python train.py --crop_scale_min=0.8 --translate=0.06 --norm="rmsnorm" --fused_qkv=true --beta1=0.9 --weight_decay=0.04
Rows from block 5 of a small image classifier, named by matrix and row number. Rows with one number within an expert belong to one neuron, the router's apart. Each number is 128 + 32 x the weight over its row's rms, rounded and kept within 0 to 255. All counts start at 0. Numbers have three digits each. After the name is the row's rms in percent of the matrix's.
After each expert's rows are labels from the 100 images, of 14848, where the router gives the expert most weight on average: "peak on" is the class under the peak; "place" is the part of the image that holds the peak. Only what is clearly more common there than usual is listed. The data: rendered roads seen from a driver's seat, with toy cars, trees and houses.
# router: router (model.blocks.5.mlp.router.weight, 32x192), inputs 0-191
# up: expert up (model.blocks.5.mlp.up, 32x48x192), inputs 0-191
# down: expert down (model.blocks.5.mlp.down, 32x192x48, transposed), outputs 0-191

# expert 28
router.28 099:115123114120103078110172107110123101078124136163202165123094131108080167133089165097087174114140134149108169125156196118087140097144149124157088107168121120093139136141158178211145143084113152089147102110140165088117183098084122081100123144143135103109154177148115151137103109111122124098160192157148131144090162139122081162100084144201136084120090153141132161127217103089118082142094196109163104120141161124096050113076117108097092093092149190115105148134120095178168150106130110143145142158160063156075101109147171141078092127120124095134182170136165154138175159093088189123
up.0 091:141180109163129169165167094070161051091152167141109103078120088173142127120193132108112111116085075118117151104168170133115184125134151174152103166183142146156142151120144141167111169164087162135142071054103178114119151121149112093101119121109095113119148140132113090136101199084112115134188146186032152178128133169086118134109118168183140118190060154130164155110132160140121091160086085144120048080176067189100094134116089094127114168114142136112129121153151114091129136081142103123115113150125086127144170158112113152083115109089133171090133157122128145146177177128103144122
down.0 088:147113107150103154124170160133163141127126145168164086106102107114110128126133112155126142132180160070147105110154133150112119115139107125111120153153134141107086119152119077090186182104126189136091117177156162161126172105086115167048074078112148158114132126128127124076160171131134142117145146142096078181087105172115132147163119136123126180108094116091189159125086142114101100136054098122105102098141127097236133092155146139121109154184162136164118080171132242098099168115098118149244168167109135172063140161124139096176101169077134175120150116140119127083114121118115117111
up.1 114:119115092121143138156124103075121075077184149165140135103126088086153158145112126144117136133175083124087144076153201119084113118107142152104166171184154153114152162127110118167079142154073102040135109031113169110132165140081048104091143097168098080117182150127133126146129166121152108120158154161111144162087147184083113165104070146175092133136050130129119164127141108118082114099116110129097101101147142163167105163095111101153126143082179167121113111126151113089124137038163104128097134156148093150131125126132136134100081099155139123124131175124151194077200135125085150074
down.1 111:146121065110118115069098072117161089144130148151135086145087133151190110118145145094153181151122131099133105089130148170111094176170067094099095164153110173073148138147146118167162166122152140097145148139129175119139159122147141167109096133109185167146157149159126098093122140182146082108163132160153184150138175188154131158133150096181131136136114141139147161093128125084112115158114092109153062158113104139127113106128150182083103180120155165136132158192164182095086139068107073148187169219172114134088156170109122125120063172118112159054128181129152078143083163144074111133
up.2 096:136075094116113125131151109142106041055152112129141144111103144136125157164085160128093152125167149137068152106141181085063137139125126112136142176139114127130127147112132140207088129177107150040147122066143176087142182114093102090034135108151111112099195146103097165122103142117095101085158155159098150167081161121107074161101072164169136116139126113133127166169172101114104106085136146125118058111173147131112096131086137113168102102117142181099119146163151110148177143087153119119135143154149093182126100118142163195097101158126095091130126162141099172131222123126081154084
down.2 094:162119065129107138089098060134180094140115148122139102153074125217160116144104144105150168171133110060124126129112137171101148144153057097129091112132125151099145130151089143099148140096136182092131124149089143093113132130123167139121070154118191147174190159121106128103133173138153089096161096138153144165161183178141149146093114117149091069151139143106154186135119151123082082179079093098210074174102109148146104057130115225156113162164137166138143116169189170096121127073147125138115151196153132128070130173160113128149105175105135153080139131126172109125136157131107135142
peak on: verge
place: bottom left

# expert 4
router.4 099:054116050154142117099105096184104155123089106141135130174151049101180199192058111104134160113158153117118135127152158117098105093117063090099110105202156127112105127095120137136126164072154121073108073155061159099151156142120141132125121179098126110130113137134171123128172143143111087107156156145141171160115108107069172102072118107095109088147084133115083099167066110126170188128069134121156154178141134120180099157093131143057147119123128106115150170113086142134153080139179149105118133101153105077075162133124138130133107123140164184097149118117186067132104162105134101087
up.0 120:099116117128134192101087127152098086120095107169105105133168079122132170170123103140150168139138143119169139083134165052086082145092100132105118089144171142135154098078153140203117110116115101109137109152090127098118129125137121162147117180150080169139124126130195062137149096108090104107242139134140156140129182137157118123109089121129082106133069106078121137192085138127124169139136115092151198157139156123168108179092125157109136141094122158123112135127125100079095128072175127134136154127168078085114131100089095109175110175120161170027053168097156134089175136127138185107
down.0 123:156183121089155109135166129164150146175137131128139111157137120108130102164123067118093130120098070108162120154145113108123102138164096140131168102162136089158126195104122118138205075159158124119113125119150066078099149140115103117134107146152167141088182125167177114073139118099121132192119101101133091116151090174076156138061133219141171123098155096118130073078165150109099086123141079095144167150110148108136164094174065158087124159110097161181067111121174116093102123067164089128156103150109119117160041123118154077119089122158089148082109148121149125142201188111109183133
up.1 099:078174133133139149135134140175100098148126114146106128142153088120146176152147075155149097157152140116138091101172109131126047118073113170074105121122205140137114081094158083126093167155148122078132127121121111091127145083172086126127117131150096203107134145117166110112162145124142149127197194121131144178172163125060169093126108160102124100141067093102099160186104173084127169118141077094130180148100117134242147135143110166097124096095112134169151094069133124055096156072130121165095106148143164099114135067098135072151107126093109140086090080140117142125182146138151147096
down.1 097:146168117098142086149110144128114126132189171132115129147116162124172164169052083167122102152091115204133152126092179075102155089158074170129189127153128088115121142100082201196135063167114111106155178094189121077129132135129100141138067131150149109172125124131138096081141120089153142104110124125139101115123123139128140151096125161166153156122109131082122069110144095056094130120154107090169173133137122140155181130141109160147115172127119143152064084168155142124082128167172058123172105146118155145175106162122212163151091119166118156087145179145132168079169170085090167132
up.2 125:092093114165124162102095175152090130111082085138115097163159077143128151169135096177169151161134145116192122099151172093093094132119088116088096066154186132125150099081164096167115149120126124112115105132098102085087109105147143150144114155133091170136118120124188078143160094112088091095252163135124150130112172095132119136108128092127107130156121124096078143168093164093136153134110128104127200149135136124182081193119091165113138109100106132152127150111136111067133098093185133163142162143124112065101161089090083096147114194092158181033085137111160126086131117118151173082
down.2 121:160198132102148093137127108126135119152160168159097086127130143098127116141132098115119139142097118154169112163187120117141127140151071150118151132199145101098094189103133166171161085145133173099133120102155060043115135176131071137132144148142120123100196107142127088070102126083129158139149138111108082105111118105054125158120109243137107130095121090135110054116139116131105113124139100107171173106136129144102134142147080164101099158108124151164041079142140098109083093100152078114191110161109123142176060070120173106114069145174098155077103153119127134126177161132146187116
peak on: verge
place: bottom right

# expert 18
router.18 109:060113166092168156106077127139136133090184094148064143140138157087186188130179102153159073198083131136123092127185151129159045147112097168070137189146129145154165110107081103115098141170138075132087085148134120136121109099133128118123143113093094136156102106083160125153184094144137088130190097157123137155148130159169132104143113143125120156091110147082094089192056141105176131192193148084103170082104106121122158182136072150125157129122100133160125142121144093064130162077143149169058142123150138110141131138107088099133133116148083156090081142156121158093158087125136099110
up.0 114:079101176108153148153109159153154116110127106175072059130184106107175174095147082143128109180119088193147091111134146134125086088118115138111148122146138118149134137121130155143095073198129102135142120098143078149102136096096105148162115081116130124102102112151150068114129074110116091171118112127122132157160118148134125101125084116128067151113133190077112102141099170158067108153138083124109203108042128125148139141119105134182119142059206137086115129075199115077068150085130138164105186162101142105122105170099122103119070179166127185121097170131086149082157114119159142072
down.0 101:118102180139104155127127202090099170115071140110132153085106065156112114115090147126113148039145086083118062109118123155155161159107180090146035091103106133115124118119120160098155150116124165088129134124087097188105112116152129101134145092072099108132126177129128235136110126116092176142065143121087124102145127063146164137155139091098110135139140178112106165173146139154145106094175135185101122160162099157115120094135139054164126101129128079109174159071142166177125111163065130128103098165100123163126143165156092136084162150134209140170152083114130156108094112139153120131
up.1 089:126131214112160161120148146100177103105148070143111100155101157125137127117190084138153118153107059093187105138133165134105098126071120171103127127113141152127107086103094082153031093172136110133103080172091064110068147088125088097123125111130127111124127121126175153171166066129152118152140134131109124183159093195157128131113078156112114144132144108091143131155068154117105128168174133137144151119070093135151135156162084160130176140146098134125130149068143165067136130097074169123147100159149120093162124194066081048082123170137107154084114136094098109090172091097141157093
down.1 075:115120174118184156139057182141135185112158197093120211096158104174164078125164094162156106110151120117092160130111147143201161138114146147149104119116170119139150166111118129079144188133071139099123109157095172195105085135163129117125142142126143126136192128086085138142116152161091144107093123157116160145126078095119154118134148039099134177139142140138118138147139119123167196109096141165120103135149131168147137126138162104155147147190151106124197114111150180136130164217112102136063153111175154121102122118118111131138165183127162116158138055167142169145061160177174080154
up.2 103:118112146127126101168156148098163148092093101136140091104142122177109065159145073167106131122150052222197125108088143147077100104094161134139065052105136087214101139134155169131112128152105155140112093100105101138119103100154176128197129070115147076161115162165138115127077097095092209143042149123137092121112082127121120131122128143118108112168115129141133124101148127147107129154123136150141149083087118154154095036169122087139152095106138062172115142079147155163088105166091100105156154146144106142115124136122123111099145090170176135198146100145176096124127115148159173092
down.2 102:123129170152127093119151130105112148093167115134127176122152109113150108099082086138145184107091068107112105101162108123167181083114170103169149069173119123149094126086090157166128094138111171074163150083186102130068140100097118097133181093129120081102156130108155167124164194058166136142084188050066131158171130150057127084132132155124175110121101146151121139096177157119086088181135073172146160128165162124129191080127122093184083135091146088120125116105179127169159143188096120086166121150113107186155099122165138143131093176126147151140173140147140096145132122091103099121
peak on: truck
place: bottom centre

# expert 24
router.24 096:161136110090147160144113121134145147062105111146113146142150104183118163194120085134114159139109063136193121106130124116129181120135092109148093068156160164081184119096123152145103152120057125088109078148085099104156164129170149103115113199135085100126155151117149117142172133126154114087171156189101054152091118151096107102083129140132138115160152102140140127112134088147105115170077152125121087100126120112174067139125131169082082119092088176086095160145123179142087090084167128096159146185182049070111167130150135093084083093121123187099124147085156051101122126112144182127
up.0 091:154151167176116141151145171112085110098112117173097135194196124146125173148135114138143121136134130110158090162181112098188163125171130127148113099165178139096134121102107125142110175159153200108139113042135135101130109131147144118121167114129130153128181144137103119174100130128088128123200102091162114117090159134085111065096167173148089167121175148128089164147102172121120100102124167113109128069160134128183109223108189120122090091115137164078062103179147115159137150090124078101159190063114119144142141081135162118138118179107149107104108108172092111180096138213159079122
down.0 088:074090166120089147165113102213151128121149145172150121173091131126125141118104117145170155118117170152159112100159151112136125181099055119100148105140166142110124042116125094106128095100166181168098138118111138162156142172138145119102124091141093180151156117093107086137175150111140132099169038121108114149080148131189115146125124140115130199145152154168114081145129110102137132104146125134103104063116119106144124163132098127111119138184077122173143110128158119099165077107043135105134076141145141118143126110175112183169144041065102134095142073102147128116153037062168071164
up.1 084:149110134172143141124120150148131161157118179137106074123090128087127143099149101108151119171103126143113129144144053157115074126112210141104113161153132123170066121118114057092142145183168124165094155137187115144100108155109075169103161102104134115134097057157180132128126147167128135147155090093091133119150040141133138112157163175130177101091086117109075096184117174096151160152134120091146150098090084099128178111165097078160163150125100102133133099088121111129158085129034089202095106119040151163178157091104144122103129113128130128099142144127153163184106132114117056092
down.1 076:191147116182159151118113108113127119116142090138182074093148157105119076139118141019127133103110110081122168152155174137156129104155074090150141137183073147086192109135086098160167155126114088099133096082128092141138097163130136183148177102147119131155126115190146102122147144161081148154122139160116125107064134060115170093184118141126072126156166087076116171133131166096126127161095191120116118138138104203100067121076121130111122118091066142086159165166103155111143053108131139169163138168094064123136108176132162167133088109158105163112133166112154168105156117163143105145
up.2 097:128135160167056070132102209106103116102131142129143104116176102108152163113177106171181135177171179142162050159165127098156117156144109119086123122111130134142140168119130122140142119132117156124151123107154142112141078134145089096104108100190171197158160102090108110135052097153091168120187125070135142087104129057159082120118184114135095206154140135111094173176104132116132132079169151101129130101161082118113132177144182115135122074147152136117101125189136090164163114117109073120156145098136101137176116053149122105110129162103165054115165111129048128128086115171100107109
down.2 100:128108145106153151122144085167098094161098103150174092198110126136101109157144132126189188086139121089149162136065152133145115127128114123148071097077117117086168126125120142124158108091148096065163134154103115124092144090176148103116149131095174151144147142116143121068106147150079080135100091188157156163182101159162142133141128116111182090144165163099116127115140111098085051156102107146121155106105143128127120024080184158156122175174111100102158124150162176127084083106054168145107114190180109108140116175125096061130168167122102150130073103077180115164156138165122154172
peak on: verge
place: bottom right

# expert 5
router.5 096:136199090115142131130104120171072133134181119103142123161136128073147159109161121115131082110144153090074130107167147097113170185122148104168143172084154146087172070130083067065157123096103138113165164151138180156166145098103172094058164113119087128142154126093128177137173140175190105118141150157131132177111159110097180130190152129122161155068119126130119150114135102133107166139154146114126038147177146206112157115160158168156130164191098115119109099177109121099154149151130186129147070134135154085156114122131187161160142082110093090085143113167136103165148107110061082140
up.0 105:132132091161073058067079092107100139143113154066180163133080136128160098182097115058124131130133149124084129115087145195132142111165069081184118134154086168131120114101125143153155131119120133163155118119083191125133160159135126153100131158088164110102121105150136159154137197175132099113038078132130128126111088143129103129105141150110112120156129091113106160064122088162176185124095155098138114109167107093091092078079144170122117104161151091120196158170099161194140119195121135074126143102147095123153133123197096137071156129145135126174183170135085088148107118109116118184
down.0 121:106112118113141145174141081140159108140078158130120082157124124163097086132205141132100150121131128156160109121138092178085094130093116157095115125078125089141130101154194117099110188126132127171091106123113097153141132117104133155197136169099133098152117181132078077127129078161126179123162072175163111187156096142126145064183150084093150109146122079164148140128131141115101170109061124127110108112085107095147096171144139160097155153173139104121132077097064193124064119153140175174124128060175153076098180101076074132147196091135158160118114085124143118116144087074173152172
up.1 110:125126128112124104162184156138159120145185120155135088146141177098132078124124118095093098112086098136136148151137061117077113174074187125162185186123110108145103111176110118100103095163186125109144188082172133150119147120101096131126154098158120155118130188153149104075125102085168117192108109096094099093140165101144122132191161103192152163080100118116132143124154136138131128171147119157107118052161173143122143122127120134125140170051101084075058080174109131133137149132075129146176091106114159188186075134083166184107126099110109074115128212152118140110158102099086099111
down.1 096:100077172161154127133092115119073115159156149125163181160139152098142205149112073121093079132154140117120194104079114119163083110151114186140189104170153117144144122100075125169131057108081154106164095115145167110106135122191121103112109149170132090163155103128155154154169150075116103100144149083125101053066050123106096060092106139166113110130129150165093124148150134153119155119189093072146167105176136115117156111115132099163144107108109148163161102141140130073131121093119137126119121135095094159148134153227145155160123104163061101119191146118099164098145072147074112108
up.2 098:182150184083162117117204146160093070148136098105120059166150066109131124098152101118113095120090128087120137128134093096091152177071139099155126131092135123126123129137102089060106108129158135073156172154162163101121123045116121124099145142132091119154127140132184160040179101160212140154160159134081133170155135102134158123201185103153180178123109107115155162164128182107099115156173144091116090114144133157148140125171145154146117156086083095147078103170153148093107150121130164164137040140137119139178126095137187133101137102105083101119086146151112108136147149114062119125
down.2 084:118077203183158149099075094174101114149102100087137127146100122141109155111138078135050137105153120113134116074118145149190098136130113136141116118141158167058145149094141110146114103122128123083167116127121082111083118160137094183066128094163123112115174069105170178122171178099099139137157170195081068146131107098128126084131091201128132137118121162151140191132135149166160085121156085167099088112164159097118083084089123102148162085085091118135151146146125064052151150106127169105124121157138065198150154184186148148166131113171095111139166112073132127114115163131139116117
peak on: road
place: bottom centre; bottom right

# expert 14
router.14 081:087133152175161115111124127135121200099090132105169181076099122149115145108121152176151173117099123132088100100099088147145111115108161094187117130096170065150080150106125168147141105151112141120145134137174131132110099125120143051192100131162160143110118143176142153119127133079095178080084171113095171109109193085171091114148160099086182083089083100161104143129206101091167193069145063125134184133139126088115141111077118085124092107166163141136184094124101170181167162152103142129128193096112120157124140095104103115121139193087123081120187092084106162125116123134164127129
up.0 088:171146147166090128096134174146108045167094151144092065133111165129184181152184074133100111150093104133087160141141154133117142101119095164093106119189089125152093147157195108137122149072187115156082129087131117115199183179141097178141109135094098192132193144152137048079115097141122087156157103121153187093123107118171117150106111148114150157157103121095154064121073122133142091155096132074143126113140161130188128117170185136098162116137106103110075068125114109082114101146175120159089103111092121102151098094114159117119129144097117150138118182171132100120086181156120082131
down.0 090:122114099146049095111137179126133075115042139194133137102134076071102128129033148133128136055134155131098088090197182170103135183135146105120100171145110127116125118126103130124163146080127124144125110076121156153086107098158139147143144092126179148127127143138155124075141075113169079120175157158166159092125163126140154212126126075144147110177134177100108103152133181153140061141100114160150130115111170123166078117097106129109101148119166126135131179144126113145114117170209118150097108192157149156095175091132104187141056142101153148176167107151105124092141091129140090112
up.1 100:118182215167130127121119156158112137166110131123172129124178139153130077105147126156100209087092085134164076099173087146136132105172146104075105086142170109125139197091102133199189106098114169059200135156126057132085087156128127112124129148168151136159113129165164120086105132088172172146119152126086146097113137098075164086121129128083100095143105141101138157097131150131128098151152130165116166177169086140094153080087146108162123164108076125100115072131152112160117123133135084085173076151088142138158112077172166115154102180149173169133133104118129160140106200111129143072
down.1 102:112131153182111117156114172097133140107149127145134196111169111119141175063126129109186150131112161140049104152149099123194150152059138096141156187158126134160142071097051129158124102161083129136129142110138118156121066131076144100109203082178131088109124108165168165114134118089113165111170113068055107119087125120139117131162146096136100134097157165120122175154122180175150109106144098191089102079152145158137164093138131082166121097081100096118154134046153146078147151129120165145080081160085128191175148114123103194173133156128125129091168130110104136102127117172115092145
up.2 111:160170161109088124097167127150155077200086192126107083156152104110110100114146107078106155165113069163169095122139134090172088093165136158107105147110119098128148162142110185190174103119170131104144150178162107092087115122143111163147142189131130180184165133135138082087105118123183071158131119147125156166212141167134122097125120119115136123117169207061170163151104129191085069136144157098105131172121137093138125139144159185128113131088142181105136052128167116127116151148088119168151132164095167152153124148169124083064085198113123122151102125154105127172132171121123163135
down.2 125:119146117171122123162087143093176107140121166123180156090130130138121152112166189144114124128174116122088172111100126161139116151030176143130156177098121150179173066125150106113141187172131133167098127084123135169191121078140116081174130103176096118151112156080136090179103089147123138114144139077119070083101101070190112135191149123137106175095111138149088131155117163163183187123164105177141114092138111105113103150129144085086153088110133101123157181086104107127165120142134103193054121085082106140125121083099094150117180141129151085147157128127094169070089099134155090181
peak on: road
place: bottom centre; bottom left

# expert 9
router.9 090:119102140155173122088160137147157136124062127112143134158180140110109106127101109145091153105136080169158158091078100147147082153110146097142097093088143099163150083124167079098127076111101081105133125124119124142086074084148188151208113067134147104110060145151190122138111098099145148104122116152166072112162139133155169126157130072085118114128150113153150076122124087140102128157083148203097196089083182174074145101159096081153174154132140075132153210088113154129143174183110146132089110169103126123113168168132077094158102103106176117163123150095171087090125090105147108157
up.0 098:154096152036139104170209085128120111091131131101145127136136143121097105075199064103130063143147090183121125129091140154103088104118156162150111173087097091106103132175119145093110099180164151122148157133129139133163172114108147058109140076108132083160130174122130167111144118120169179149048107165129111207169153203133183146157125158111093135137125119124162134104142136115092083161144151112124068103077119171094119108195077111192113164159181108149127119128130163118109116139126172130141135127195137142178102154163128107123143134116066153203089153163122118135161103108159117101
down.0 082:135121189153179146110139135171085130122165135088113128149126087061174130134128091144157141160094129099146130124171119150127115101157174124127137105127120173108117151086096118093115081115121155111111106177107111155075126115147113122034151077150092118103158076130135232123169203095098138132135147134097138124070115121136136116146113113127178146160099110150131233105129151147164065092147119119066172109178169110133174115165103059219163128112118147148163119140174088112108107104051079121130095151106159173140155138159129157148095109151118125159182082156122114168094168140073106119
up.1 103:134142115188133140141183187140133108103130103156117103107138066160100153099126124170155139150144058176151151125128195115080153114066103185110107140147152074161086131140170123200136131171114146121112097111084185123095156107134104112169130140173118109121116129165138107139142080098082127110154160089162144120168111115117154175108125105191121109199053076113147148133090115106057157128095111155130136180125108160153110113143113122089134139099149126132128139100090130110119100109219118161152114096140065122112156076089170057134093072154193136088181138093157141112158131142112224156
down.1 122:154155102087099085190148096121119144117119154134091104175130172086124155170093146155103087197187171195097146140086167071103071112116044177125148106147107070103120167167155172149127096132114083128134157115163156076166180143086091110158076176145167157136146167165094090087119109133106112117144112119157117087102138154141130101080127138152160105115113083114107075103165034187119113102102141064169136075095154117115112121090149184070109126122136177134101104097132141152098093138137122124134163081151116094141065072118176113147137098120090098129120137118133143127144104155093180161
up.2 090:196131113098126080116131138111112149194134186156143129080132107162159058100139085068130139147090137185182111123138148063151139145158145123139140128114137156120134201093103231208179122133131085097185135131158124075126137162141139114129179153123135124117136077167118089080072101088190107221113135129062154148143147140121110093116120165174132166089119215149105141113176108119141090169159133120141100106202147058120123133121176139087076162126117129133176117175106101143117147100090123136123112114131131175114076169116135160080144144154134091131137165131142112143114140115120109103
down.2 076:131145104095194165086081122127077101094162172110077113170111127183110158092137119115115094140040147149152106121154098097145162147155137093153124162133093086116146182122117168155136115158109127080152110121117104096092125097076113211135226160155107082155160071118141145110147088115145153115086147155131133128148131096117125122081071168161151146106116115141142175124135114058120152129200158118097141155126165199089104076181121144121122088108163122136143079126094136158186105160106206128142137090203121143170101133140130074098173144179069158110135137182112132119114179133107124089
peak on: road
place: bottom left

# expert 10
router.10 122:098094188120111095140071142140120136108114087123086105168176142135141198103162060150144065088150172195138063177091082091160097124104095121077142059135154068126142162156112149110084215165113156144155124126145095126157093141145122113168095150092132168158104190094143119095147141141079170173120140072139125153164079158148119085099177102079180119140160111116102117116153104172107115087166120103140171100095120101164160104150146163085164115112181113087112084067151167116073099149172132152144142137094117092141097123135119077140133148128135153118115099113100104076084110172170109094
up.0 094:089145062125169128174111082106089084096162126181122169130107118136216196142150125055110136095102099139039162113152132140084120116054124083137184178170102140125126120128049185135104110152085107117096109070087169137143207156090087069094228105111100131105115125167154119145122180110121083065110117135145178155107121136115116174137098147167138131152089080145112113114114112084118137195081083138143114162147163153087150103090149092112123132143103120128126093128101104132102086121128103160065129055142129136123112149137161151110093146127135139138134175117153133123146117120138134105
down.0 088:074126126157114192156160151130094070129136112135211148104132083183134160167083192123120124075151129164149143146100142176050170025108191100113131211116120118154087071154133093087095090175118183087113108078157140154125200151178141121117122080097116164133134146115132142139183128092088135107106175107153116095110174152118100178167120125122143107143108142108140143106140179112115080119142064156138088110157122144137104056100137135196109113124163103148116119113124142098109114180170078093106143141113119163104076109121108139169100121154136131157135128188133121162132116131065157103
up.1 085:080173087090145134167146111073069112107120135151140164100118112137096133123166141128109161080089123132121127101121162126103175125008150119145134141146158148131148154105127195185107110133101077118162083098110108128125182136112121048108143105149136137120152135166154104151130163143091100095147188146101147149086125089122068148094138144103107121209092122217147130108135178085133130167095094129117141117145161178092099118083157063090096144140129119068123104130082083130122114137117140196033129038115089145153121142145106149109087115107143164149196150121160096177139152120134143154
down.1 091:116144088139083131171194184142117106094194095143142108091143118132120131099091118133173137080146178125123122137119133150045157097078129109121160149161106105141148116149140073119141080113128173099119096077099150142138193187183133133087110077100140152152122215190147104137191122093134137132077148080183122089107162103136063181165164124175156124134090135147132142119100141152072091125138115176099101105142123168175091074121111127152116131077185115090090155099096112116138106142205080106113170112096100138133082107110101160128073133109175111139090168190138133089102083149091149104
up.2 098:093119164123139141120131119155115097119148112132088141149135134082122177124116128198104070168180116157108157095148171112146111083123157201113140125146149095102114155105075163138089149137166140106077143036165120090128099163105082140138136084108101116115093119124093102153116099174084094138198112133205107132110137083099145087138105137120124124125123162133110094138109138026084124127116129066084138149124180105092155138145141115187128144124151180085105069097175086101117186106129108211070194035115176123153131114157179115089054126119155144106145152129145149117127157135107142110
down.2 107:106097134159140131150159150152159080155174068168095179097118151137128155116122122144101131069165090142080135121087095141126144109078145110131178165204128179193089102083159127103111095151090146167138135086142190120107169127133134102097190026134103124140105117143175177142127126082107173086071178081120093107135156128068133157142084165133127134130098121130127116147070142164090067144111091158144108116164174124133163098097145053143137138064177115136075091088133099124130139196173122094145109145105109127144086115169147216165068118117126112110141150145093155121158119129087123141
peak on: sky
place: top centre